A small image deblurring model, trained from scratch.
Training: normuon at rate 0.0093, 10500 steps, batches of 64.
Rows from block 6, named by matrix and row number. Each number is 500 + 25 x the weight over its row's rms, rounded and kept within 0 to 999. All counts start at 0. Numbers have three digits each. After the name is the row's rms in percent of the matrix's.
# short0: shortcut pointwise conv (model.decb.0.0.short.0.weight, 128x256x1x1), inputs 172-255
short0.0 096:449505523516477482456487479525490573457503521525489479517445504482519484489571501480479515420531553505559520451545504520533516603478519443494521487483518511582471529488443564448503514551532465496477526499533470491459511526514517496471460540506468466499
short0.1 101:452556550480500534519491502502550463530514562553549484503501475477515442492521459500507552462494530493570546424522487502562492498539543504542558525500558479470457491521505548488479435532519433467508506470512473531551490512494453461529494526577533508506
short0.2 099:504426545486467506510501522517499456545517467579513479421485473507511531480559487512505520524525519503506497531469537475520496432459516501534531549581481529440538504557576505536571449430503538523487572498514520529557495465547466499522513518429540502450
short0.3 099:530505547534480498483516490512523486499467445497486483438573448483526471473452438522537568549535465454506526557509535484501485442521547467495488529501424540484469574535516541521521497484519506536540489594499525521543478491482494514529526513526479493525
short0.4 113:497514525418438525473454465529517479519558472570518540524425494485488453481540488473497542467477543529447485489534561484460469513501520515445507471451461488549493434470486528540533440518539501553476451534517448465536520475497486496526570472533516498505
short0.5 095:503557468552510517527539497538518468490518482466486449521489437493544553519488537495476552476500534531437450488476448534540501508510501471486504511528572510491571516482442483477504510496517477450555550468467509544483545488477493531474481490510452474531
short0.6 101:486490566464490479524508472481474438479577524561526461524523501541534526474505501494521499497590515542564504546494581500509464506482521472560493521502539511525579455508506506514483465543467510546494504566531458535447521470508459473559470490473567515512
short0.7 092:511493473491493453511475465530547475505497469455461494513506482499523511519512481581481491536495529474489544448524510482497490518490532520472529495532510576467525496528521491577485510534466497547486497486452526517560508465491525489505522552464488473569
short0.8 101:488444525543509477472471557474458533534511527467513512506501539534491476524496490487550579504513468474480519483488498528525516479524457526536531454469570426442469473511573413473472555507492529470476520474531477539506442485538484479496453529536529524537
short0.9 106:472535449507640458498513490501528445488492520465455539462495521514498507488530504508535480490429462467539527428520490522492519491522485523508508448463537497510498576482557478520571480482459521456535500510482582481548453541529524516493482573507465437538
short0.10 103:492488498532479507501496557431484470505489545549480584512496509522504553485470462483504468557521596558508564514486529511542500529504561485496477486495481506551542506499475577453449504509493481506470514530513562475473468448569520509557476528471482514544
short0.11 103:491504521525606483548481519470491539533538546471453478437546503499538535490491462471485435485516512495517493521514564516549537491475516509474557529489566458491501518521492527551558467534508505422496542472484422538534563508549544517533491530518521529477
short0.12 095:459474487451523451530479430465513457499568495517525515481518599517447513469531479511507427479560536563478557537577519489536470511523515492483484473467524547504536550453542541471508506537532498537498476516500505555555524466517564526473531482462453502517
short0.13 099:480498556571529513428479449520490470536501515522540543492487468505513479457482475503527539460540559512498525494469501504533551477483488496467451472530529539469544542522502494523499458493486487491510537458566508542533515537533515497543507552449505472532
short0.14 096:432489499499425514507511469533523487470515475497519545468494487528496532510478574505580448487518512528447495544476508505503526529499529475456513531502468538484584472482475500474530501452545492461496513508480619489517493483492511503479545534497531459485
short0.15 090:508506489494518476485565438499496461458525537526465506462466506546488585484521536532481478524522527519432533521476536438533530490446521488495451478531485501490551476516511520523505570437515493488512498563468497513511481475473501481480513491510561468537
short0.16 092:557490466512527537531438561448560471632461492475468506547479509488489491546421473461528513570502514506513501479532489533486467462538471508502461472446541470492440497531488400515496467452488488513508502502508517583522530477514525546511470458490501484516
short0.17 100:506491510441472501517499465486474501528514517542549489455420526497495529511532462516536530460519447579540507513525535478464490498519519463531544563572482554452510464487582518506544528489485537531511496482471512548507557474494484485525477509530530443513
short0.18 106:466530568526474532492470498531498535498462498518549491450558494403454496517494507572538568533513510505491452480476474501500514484497539552478519491462466521498434523484513489528521522536514522482496441511552485514504420539499466466527495515525459548433
short0.19 101:542521467508551523567506496542584514491390453534517540506499459504470442524429535558487499518492518452498473479531496498475498521517431503551524506475475539489459523482506464458536500529472511501540424480553503526466491483507487512497490489482476496550
short0.20 113:505514513536480494505502547437529489485537521563467509527553504471560537497550528478538570543469529522506540529481494538441490566521551482515454492470459530500513495595503526533491534577506510490585508510488521479502462568542540609522477458533465485477
short0.21 099:482490506507468404485460594470473535508515502472519539457530561466520525449479472480471514444482453481478517422502478505468464520492543505485481507473508486477518527496533491546423466505502511490533487505477470493515541524553480513542501537488439499495
short0.22 104:519521467460435512478542430548473478477523451452525520443516504522491479511505488535526520523501467528469438487500470440522517458461522524484480501509496540500503557404516485562516544496497521502494503540571485494527442488484523402424499504502417507502
short0.23 093:521467524529490485569466474478466509506502490505514525531508533507515497522549503483513570444553444469505485485556527502509488505511511482482458629478483497501597488534495523512508469417529510505491525463559425549513562500504519473493441488536436501542
short0.24 099:505485489486485511556574505453525515516459518455476531510476472522511479504481518487491464504564451574507501549531599504492506545483497438554524459525519473520482526476490491478484517439514496470540542550506511493542479487497500494512481481521544474452
short0.25 081:465497498510488468517477490539534481473488522476510516492470554526497454504534602529509505510500436538440465446509531557535552511491488498498488518477553494519443512487460533527482493542544471486463453479510514519527506542469565565515506549506520521539
short0.26 100:497505443463493509548506537504475478506431540493528466542552460499524514514479463491529466476571434533548503491526500510511546514513512492544534519558485503556486499495429510470519435491518536500519495510505508519524578478497512461486562442442493545510
short0.27 107:490510563504486501497510491445549507471578541524493438507523460461502510462457431469504431505503510516499541491524552490542521558491563530460488424459556486523456496426524545477515536534512534479512483545465497529546538523469522447508542500516544490463
short0.28 104:501489524559536510503492461462573462513497503459492511524497537511504435508493534524524482520488498449516555525491568510521494588456462463530453469500483577554509586474475504465470547464550498456502461489562474520451469443444490489472493541451494509520
short0.29 106:502515539501505543496587457510485510451485516515488434527527515512477547489538537515503489443535491595450550590505469522444540446434482498496481487503491458481503543515498495483507507492557503506528487486465507516483595553475550530494549503517559473502
short0.30 097:480541492476479553526494450463452534463483484450532505514500482488490522464536507492528488533419480457421488473446423443529511404505550558504514483540540568466504520474549479521520457488539505491442479490544523509475467501484513480480456492486487521467
short0.31 106:558501489573483507523508541579534441526534508491470524488556538500545460525433543510462492467457499488495484508538486505532535514483490502445517564551480529532495522527462567534499428518500505540541508515466548450492454524493570500543549492523511477490
short0.32 098:479475511489529497449483468528437520484514534575545470544496464535486479502472505479569619443459434459457490516461529554508492584513479489494494503506486486533561525572563521464503467553490488476515470491562484492463518484466455455513485497521478495489
short0.33 087:554515489534440521440488490499537480475494530474484503561508460499526500473471481584474464494495476482516499487436464517503466476479438490435468519509525474450482516463459477528541518491523473559506482491556517489498480502458525487523500467497489414471
short0.34 097:514445456477485542535539459459461591514512493506538476521424536480485497482514495478504540451513501519497495491471511465511523449522469495463456444495465557424461500516554523528568564526514517510488487495493494522509524466543536523558519513470496534469
short0.35 091:510488514547490524528481457525493453489506524512466558466423487544537497474463507476514579454493508443581487483473542530532515483512504509511528512526451473501501436505515515498512505512531499473445492534533538553505536386438546448538429473497495461470
short0.36 113:526519536493516508564527458532550345536433469564509542475513543515463498535447564550522518543490494512565435503477508482522510438552449509546510525468492544479485484446468457476506463505487516475514475481531494490522452457535478484545531539497506483543
short0.37 098:457511553487474522437474506492501512518450503502514439509446516505535533499520493468456496511507425539540496474530521533442481510468473538509555492488535436495478470516462478519474492490472451533479544537543534502478523486546523531450485450461533509513
short0.38 095:457513503498491533505437498510560530453535507522519534496507512495447511509440511470498463459482447518491569540502600514532562509461496507528469481472576520490521480449442526467512446499506450499550485533502535523486549464492550562489510495491544471411
short0.39 096:509505473510516458508529506448467493469443530465474532521483519538440536530521492502418503470486538538560505511488501514435513427584460443526509528506533463529422436507540512434511485582512494466538488485446498501471499568499533570501488481529521520538
short0.40 093:506478570525514518464511473502528507501533526512529476533472514446527482510473513479541529534517498489536561516436575535548516544474467490484506448544496523566501468518553488493521463500529479470462503482583468523524528440473519504459553479476608472515
short0.41 108:470503544514450427488469508508439528492463448564557553467499465499524523494498496548433472484487484515523479476461492489490516569538484452529483528574520524527526505472457463493503501503508520520531526509515489469473494559440490475474467515476519489456
short0.42 106:456523511430509529522582507470539471521555506564469491549548535475496479505550490476459508443524575463558485467474459521493513513542473516518504477501523511481476508501532558514527482578520501528439479518483469470472517557530441465475455543489552578552
short0.43 097:505519468473450443504449468441506577553476482440471588570485507506478511502447475499506382493530473513435494507463519455456484506554474514452530518517494509445480496540512481503515525467488462470475508520504501432509537492520472533511502486469550575482
short0.44 102:495535496442491490516527494425504517505526524494473615572490496501577463486550528515502507454465523555498539495509565512536498572592524475555549510473482532475557507503511488461540499513491504485457465591482533467547555477545518481518474554505507488533
short0.45 102:498487507515569494482457530524473488492504543496466534508672493554484465499500501494495482487470497522488557570505576492496503488446522552472499471503481500472475536490450562495535494555490464517556528487417491488526499498495506581500529534542517517514
short0.46 102:500535524479469510503496533433547419536522530551503478526415502539529498480514512494525559427563531540507546422508518475486506562523475517538557505506548480452498543524479513454462443527477507509436501500516520502483509461571493446527393491517513487529
short0.47 095:522484472498510455482461564462540501478497514554505551518507393500527554489500493474524497533492519466520482534501547435533508502496566471494505523523496440454494449535546546506558506508479392514495505507512526519547427513474468492484496471509542513505
short0.48 094:508540527538475549482494514462521525428529508490574524541535497516468498483462523519511541493511495486500548472489525578521559541512513488502519416475533469523459508474514469463498493514501566540505415533492522490495521467496486450470518486495519470515
short0.49 099:467518574565473509493520478518510468434464513556541515519555513478422516522527559554516451507447544510515489524553518492472529478480509508490444452501454506481512568516495544529502531477522554494576498525511470451543495581528508483503540476511427502463
short0.50 103:519557467543487445506497504448530462524502535431481474470513478502476505483465482512480507523513497481467562452477581495493465491443466499565499528514569497487470498512491490528484497527485477442527538601447486477555454495457506503521548509460487446431
short0.51 106:510504531507447473585490491495528459534443449459500532477449555457482549502535493520487462506497482518494483503518481481459489474447520505540516520534479604493535496507481518468508479498474526513541538509473501531505462428499523451505497473473530481494
short0.52 114:494493436483510491509520524522475490510512491515557553520569558499554503483551522508527398512500445474509464545506489521460483494523493440498543476478509510562511489493525526507520511491437529512464453482475471495550495464503520525531524499491517423456
short0.53 095:581475484532510460525510515505509442498518504458575598518473555467502501488481495475547510464478467490535426493512500522453506485482429455450470537474536523472467534523448511504532484478496470492440480501500487554463523482497534508485528435511540488509
short0.54 099:509525522545504496495532503475526521518489509470544380499496429523548559494478500454507514570578528461501516528525500513493523497544520453507514504499510509494484527499516502469474520505512396512495418548460481509461455512527521525412539474444484509460
short0.55 094:519542502539506501472541497548458533465572526542532512489565454517537449513486529501497499489528466503509516446436447510544490498497517452466509438493479463462542533452476487525519469494433473576513500516579468496529520521487502477448507445515444461500
short0.56 095:502455484515517521490427534510547452509438539486452508466495462509504510456499442462490476469426502493459562510536533486480522513463471537522504499511585494525467497498468522466546433493512482525470537518547582491533513526517539549551425457537560498470
short0.57 110:529520470524469540516479498550505495523487495523516523546547458574469437507495504485495399486500534517491513549525578500494509447421509527457488451510499518537427532492471516501506478521509452510560532500449496479506463491507541569543518455534507470538
short0.58 099:531500500508484470526425445442516398564504473494478496540529504515565484494505489503521499562530537442462515519509470502535483558534474500483563497487520573542514523501482435495462511538524544511472486489469553486495508459523426476523511515452485457486
short0.59 091:486546473518501505502480574541510498483461536577469528547441449475536473504534479516530554455528538541544559511475540510481503538469499521525467380550537404509541468471506449537549510492507500504499539455511479438555569537542496493510504503528610522527
short0.60 102:516495490489507510489543505551506518467466477583492510479517459487507466511529493459491469447506430515560445505561515449435486491548584481491539488547508510454482435497474528530477501531463522484476511488484490573512554525454471484482454476532460500448
short0.61 095:479487518529512541482488512515556511478432523464486459522544462503500543498459501496440515533505490538492506473518441544460460480515505470511504518497491537555524492499484551483549476511529467501527512542456538471544550524452460538491516555491462494506
short0.62 104:484468460495490499485511459469481467504514509538511474499527502554583459514485532514424514448553487489506487458501473481492440497599479532552483504503487527484571506495516542498496518576460461474435488495568455466518468438527464456460507514452494428518
short0.63 105:424505501486540456507477478491430496484508545479542490472476499475503489458534445477499530482473513487472537504457446524510530479448526479526506458525538523516497536478528562528441459517493490479448543533452466466408480479499473510515463462455515537547
short0.64 102:491498420481479526504468462517533506485508498499496506445521520512522404467546499458501488450500457466517563531529471486506532541449553494485488465469490508555488489501494519536497464459528504533492465453442464493471513550456502507537506486579469512485
short0.65 099:503521532458485471542556432525444493448523507518512529482504490535481515499503528450508503476500499552528512481517550482534507511486544511494469529470559559481522522407558556469504518492510464456522552521520506512476511497516488484501443556505510548429
short0.66 094:482532545522457544472524510536484576503498522563540510526505441529474520526470520542451464459504553483536496424534472496537536468489536496559551441578512451502528461471494469500511512496518520528532493498511474548487451490551494505512491479499514481458
short0.67 087:534521502533464529473538465549487434515534529546484491491493519518465479545499480509527548474519505547496517465549603479548457525570531515511462472536504496496553528473515544548538498503529520469494478511502514434506481494549489522504548448540508531492
short0.68 108:537507529541483598522590511518551489531501531532503413498483513529519535514527506475521500490529509546510542510489466556528535498488417477570563492573508515504536480531557485531455517446545507521510522531516534550504545493497478475477498522523482517495
short0.69 095:524487449457505509546470503503546475489477465510460530482534449498503512511403476462510561502545464465450438506501475508482485497506492512528518376516448546482520458490500519439449475503540437504537460525484533529480481536503472516538484471468489503496
short0.70 105:425535525446512485527487472497500483482493532476483437511451512540532505460529548491490454468503562422575489464504495500456531469459486480549492543489484495535502462516532486437487509512523458439473565484517510559438504501538456519465520472444493477500
short0.71 100:521529519482497504473485447458514492505484470506517465517521449422512546495505510514505469516527470544499514516499531523520538484510487525517539478599440460444531418550486516510524455544501500552457442539474524508525552461531512448500500509471525552441
short0.72 090:495545466462530522520536514573509483602466506590514455439474497458473525537525514502489537540473453468505518522445466530504530547540508517518547480506424516448456498525513493478473478512442516457498540515485417506508514509507493507502492596469485514500
short0.73 105:535500495513458514481484516514537484515536538509497489495454480535484526517567543507498579446479513492521598412531522489525489522473525570468471431534517495499537527520462500534440522487486511545485567502468509559451512506551523547467453489494497488499
short0.74 105:526450482496478511510445537517522556547522572519483541522518492526494500525467523454508466443467425477452461532454558511543447524521464475531521479513494448518556472511483471502502462524483415542495467484551568430496482467480526509527501449534484547489
short0.75 102:516503510538494516476500571513475480521436488539484457484509513453563487465558515538518555569518471516524462483409493506506493420500502467493521503510461446538482498555512453590541512491485516491478553424522496438509472525553441494484545526520531500481
short0.76 102:441510503495521499509481519515470512441466517534474543513460572456521488534515522464517469482563468500473511482506530499486504507497593489520497483532453508475567551528503529491555530500504586520461459499480465476561551474543502489466569474522490543531
short0.77 097:519440457523475485526505478489541517518446490425483476489499491542490460577462525523517421544527480460463395502508511465479500459523499479541469574466481495554452480496476480479535552444511491486498489509570485498512549504443534483491477512478483467491
short0.78 104:461505489473471494537470493496549459497450505514514514568457498508502461466488495481515499523472504463553461504558453474471465562551491472497538570536498526479510569532518495479471552454517478511508531496546557531529441475466406464484492471482505475470
short0.79 102:530519501562581485539459543513544442546500467545487526490520500484520477496458532502507524530508558451550492451508492508518499539461434496564498482523520533504513455482546453459444474528435465469495543478551560568497524461543479517512515535448542503530
short0.80 101:501511553476487498478514517534451449475496505485518577502432535539468490501438510503566478546467477546486472444518494498542499538513521456472424537483451534504541535500484484542503474394507508523471444541505507492536501413522504446470486498487474548561
short0.81 110:525502465523501482492479495539490516475508543493478510442484604467467573502514510488507530480488450447503511471595454478496514437470502544494515519510501490477461497479535550518541484467467459481518487499491513504529467504585469518493538487514432497528
short0.82 084:512480476487534543450487528442510512505514494484504531505560473534474549503500539457539468492501524519485507456444479463485474458556507523494526411497487464507498471535535510502551543508514555436480491542514443541516492489540506487483413495480530460550
short0.83 095:478477495524490451515521529501539495481518539489496532496427537570546492507522517483461576437536507492551470485455491496533384548487523477517505588484484466456624489508492499481531488402462521500491503481464529522529564446466508555533491564488511443445
short0.84 091:492494526514451474510584486493500459488530478530469513482557513444502456539523441564487571498437507576474503542483530507541515521552539517471503540524482500503526480526448558506535492592561490542490521533504525441499478598533506451537486429499521539463
short0.85 096:481494484485504494501525492467508543434525468495501504486537462511509453496548494487503451467513483507455525523506525505471503534517636530495508526464486540533485490497517683489523549494474486471479476536497484546500505481413513503486534486515473524475
short0.86 097:464523523446439483534449539528459478462500468559534474521535484462497491523511535471475530502518463469521482499475460495458509447485523504500521511510433464453497503533520487536491524498475524487460463522453481407507462472496391464489508528491510488461
short0.87 094:440476513472523504516587513440526510539460472501529494461458480458486491481483436486515476546457487481509482538513440494479530484537488455535440538483422508504432464482574513502485551407462515517482498554487501500540473460524534566479546528478473544518
short0.88 097:518495497514523522520507503509474490491582458536555516521498462461475500480481494491517497492393489501494424526558516483491481499515488486541528528495530538512523482482466483512489497514502528503520552549495494582415462472531505497465538488558490553549
short0.89 105:447534412533541501500487534530530464490461520489500491495500489514511558491509559496499468466483471481475496482515472494516533540449525525454501451565565505512512499495446515502477394515506460461548531471528500432466529547507547529505515470506444468480
short0.90 097:506454496554509494522512508467431511569473467426452539475510554514543533555541473542539467495511504528529456542545485449460493527464565472433493554535485576545555476499515573529521485390497532493529508481511479492500506478478530522504504491495449490472
short0.91 103:531461512531456502500543508485556486520571538560540470444462502503537457455535465480520600507521536494464584502490511505514459531465457483489502489500617515489501520512611464562512525526512528503458492450471496545509491508493511490491490497546559477477
short0.92 097:528508491503463495483482509530533545516457451533490531477528505535504522461486445517459492479411496533517529525578520465532498492475520586525534555504521554462541465565497508503504548477529557563493522520459569511524479498511490487576487509509498438479
short0.93 095:519451497543548505474514488528530491488513469552517459498547470512458441513502461511535518556495449487440499535527508517513461448472535539472497520509540553514454538474494564536500505509450496460550460457453461520487442461440543552448557478500480469476
short0.94 108:500507541481480442500473391535474444471499494481490483566491438502528455485474468590494452514502447578455472506513484493512474519542515434515485537494504501465496521443501477462476500500472445517515420542457535494474471486555483487426451492495449462487
short0.95 098:520491524469524462479492502537461452510488530539551504465501524536520515462562488473528523513534532495572466468527432543494494499482454518467443558408547470534530569485531478520478480527513548493488537497549465475489541506492485477547489568472484398503
short0.96 093:529519489512511473487477496526481479464502507526483515553479548531523441470521515522493493542485417433484478500440526529451500437548532476522506566509500512532515532533491535547473428490518539508423505459497475406497460492456474505482568569460505498531
short0.97 105:465506501464514503543552469450507499488473486453535495470482557492567495475505420500475510566467496502556477476555504490500556456476480476549493512486551513516466512522436547482501562520494505485453520554591488558482483503488526463518476464485528461559
short0.98 096:513477461503498552591534477517560471484467503574564480499486454486439506523480506493491499479451424494511557519446555480457530498493571547543504473407551499494460483517536515510489476466507482505527503523532518491554521500480514499509525499531474515533
short0.99 094:490569502513485448512510476530428469492509486494522464496529509497571460488480505588489441482500522517484483522461563546542518529508539474567566485523445506526561491514477565530453424515523522528572534559519524482500479537506480419490515509466500540516
short0.100 090:470567506483462507524561468549538512474588467450456493512526476489460489515486552493535474524435498529512467508512505513533492476491480497521586452557569517480515513530521537499558524476504491472474488487482506518462473484520522457522518483496499518494
short0.101 096:491507504508523509551522502456497526486443538522492493517529475547504498482457545484473535546573474512471519537486581490482509546527455521529469518517494400482502517475528436488494485556526523460563526544506516465512507548514499491478482489515523578524
short0.102 105:510483442488504474477481432516427509526562486425468517464514503507504519534491443523518471468482483509441477556484474480505492482490525485515503494508458576476530485487456520432533487493470541488485489542512496469520487548585490462489504534481450482508
short0.103 101:487516494497494419469504542494501454463478504504478543489393534519566520498492447511397491533492493504565489458474507484508530525614508444507546513489513477496522402466498470493505481494504500512497467548511532474534504526473520420477554515471472452497
short0.104 089:523511522534511514482464489494456475579548534475512501545479510513499404461589515513562606452513503518521518507535516451436496493461493484488522504472505550508591485488532527546502428477482511528494539512540486484528511486507518531501502507496483505491
short0.105 099:466485503544533466469509473492496530532504479519513518488505508457508495501452475502463477497508480569499521427511452511566506531553507476574474527427455506493516518425464490494425469462470516498521416565493477480474543501493436434449509465474504545506
short0.106 103:511513440477505543498457446594512461455460518551479481540448526525527442509501530515520489538484456483507499505508496538529556529523509506568524524525552537495498493487486496508423447505493500529526471504487570481427496507431512499506504467525557484475
short0.107 109:570518468549529491493445532530509455570476520521508527557528451457532539496463525521510543511466458512496512518561526516498532458518426476499480484500514462440496515503498400523523479485521474537478476489504533464477490513526509509499538471529495527494
short0.108 102:468486497498476474467534530472523487541570504485520444473482493448512515499496466420462500519552523513556547466440475577507463560526476461561538461472513487552473491512526461456366483576511502511478507555481517526472454498501470459535486492451535557488
short0.109 097:508551529469458433540491515486510479522506466483434516516490513486530540471447486495520510470444516511503487500508511504559462479464475543463547471415541450445555556506473543550502437463517475489517487494481527539479459548542476465541475486505511461462
short0.110 111:546486531521483531524470479471561515497504465553562507547429438537480517497489508523541506508417537470590543464506501510510487484506497484563484547531459442440500481546469479503488440439528578455548465507522520510496527453455483510535508474494481444449
short0.111 098:504495466550544550473530500447521525556468467492562444506526444496456483534518581446500476516537516424514507546495516528467521472516450484533537486470447532558453485560519520505506525490519430490486461563512470529519454485520499507486540521467456517522
short0.112 109:499481481542527494469467539537436513522497551495485516527571485448541498510511523554459502543532528500504499556476475506528554510524480490541436500425487503498453481494551453510492467599514486500474494486563485426561497482525458469441524530484540476510
short0.113 106:487449560520469496526489473488566454503531479473494510506510501567500538519479451447523512528479528486518500529535496584534484554530500436495496552433447499480469513500471571428498486529516543459509507499479465467523485519458517504523526533455508413472
short0.114 102:439472545528481500502531524521496468434465551545567480530463483471488519524500553465482521478509502510547485507488433544444534529469503532522465543479457485553538522514471516428519424478537528510442530498530494468498539475528503461460509537529521471504
short0.115 099:529488471491502508476513549553506529552458530461505509470489481527527552492555492524504581480500466464446524493403462508467468527521482494504481495461482523469546480536496441552512504513506495516499508432490491500466530532465479591509473523524557503412
short0.116 103:542482476511493514497519541470509527521489517444510522546503525489471486494481570521574460506474510519444458501487486465473566427508506527509501574535503443454506533541490493523511466422491515499489492496575492494507473440466477538508461506488514442513
short0.117 102:461514492437444500550515506503489496438553514523537596469496524497511457508483497483493446463487492483522419514479596444504526494520541480501477558559484508463526520523528528530582509442521509482519492499548521542515503472446483500515508520480479469469
short0.118 095:468482470476520497522521448522482515522514533555453436460525494547513524503526459506502451512555541536505556504567471521504504465455475496514518515566583555520527548523516455439487506497505464450478557516492468520556512491570552489474468516471487504540
short0.119 097:481514519453532514504443504477524506509507506556494495523558485438497553478531460477493413474427493545518485531524533448472502470513585497513543501514544471485453459471495526468511455496512532462544505518527497469495503488545537451518504434503560547468
short0.120 113:477509486480537497494517469499511474458535561487471493463437562466543538503484421475470502491432452490455549497481507527501506474465562514496572495569539454499545487470478576488517452440461480486529514504483497578475523521497498500507507434485550515491
short0.121 099:517481492536534542522476476543507503512538518492517514488479510519487442488505508499557513397497483470466512498554537467500455444416525512459494562517520513448517534485476523486527502418479489502488510415468545532505543369507526566501482496536446417507
short0.122 098:495507476546474458464484490506457556458496509517526509446520500551572508451552486490510573412504472512499508529484520520519463500460500528516482487495476481425566545532517482550486537468577519536525519492458491536491467489524479500492493533543501513430
short0.123 097:497516461508553505471515547490459471442551452488524441442518559463507560494522574514511513514498494460551451506476489502497564510485521523481498412505494508510543540511514523542494482505485582514499510536459467516482461523529487511428519470553459524487
short0.124 100:524527522429476482503452575524458478542445471511459512545497504528478512507542464456466493521496490546476512530566491513477485511524446510497514542547431511493518456465548483469509481541526497542543471561433571473564479505530508508568518535542498514533
short0.125 099:482540517424540472489525506478487497547519438490555463459515538473470529501527474509516585523459498557556507561528491520504511446555544479471541514531560458468491494486472517491512516597463606575538496540468517544512478544538503526501486475514504542476
short0.126 106:499485437510522496530488525528539433515503488551522484471540516513533493484476480500493504520541531444510531503493517528484516478514459466540440562489562547477510585476495465511442453562423471502494508495452503553542541468514504473533496495473501460488
short0.127 116:526496506455520505509470481530535541481511494464482499522512549486557498483540517490462513504533501502449456521495512466561495508546570504473525482492569554477521487488531563573528506543485488527438509507523444495473495494492450564468539508531517498500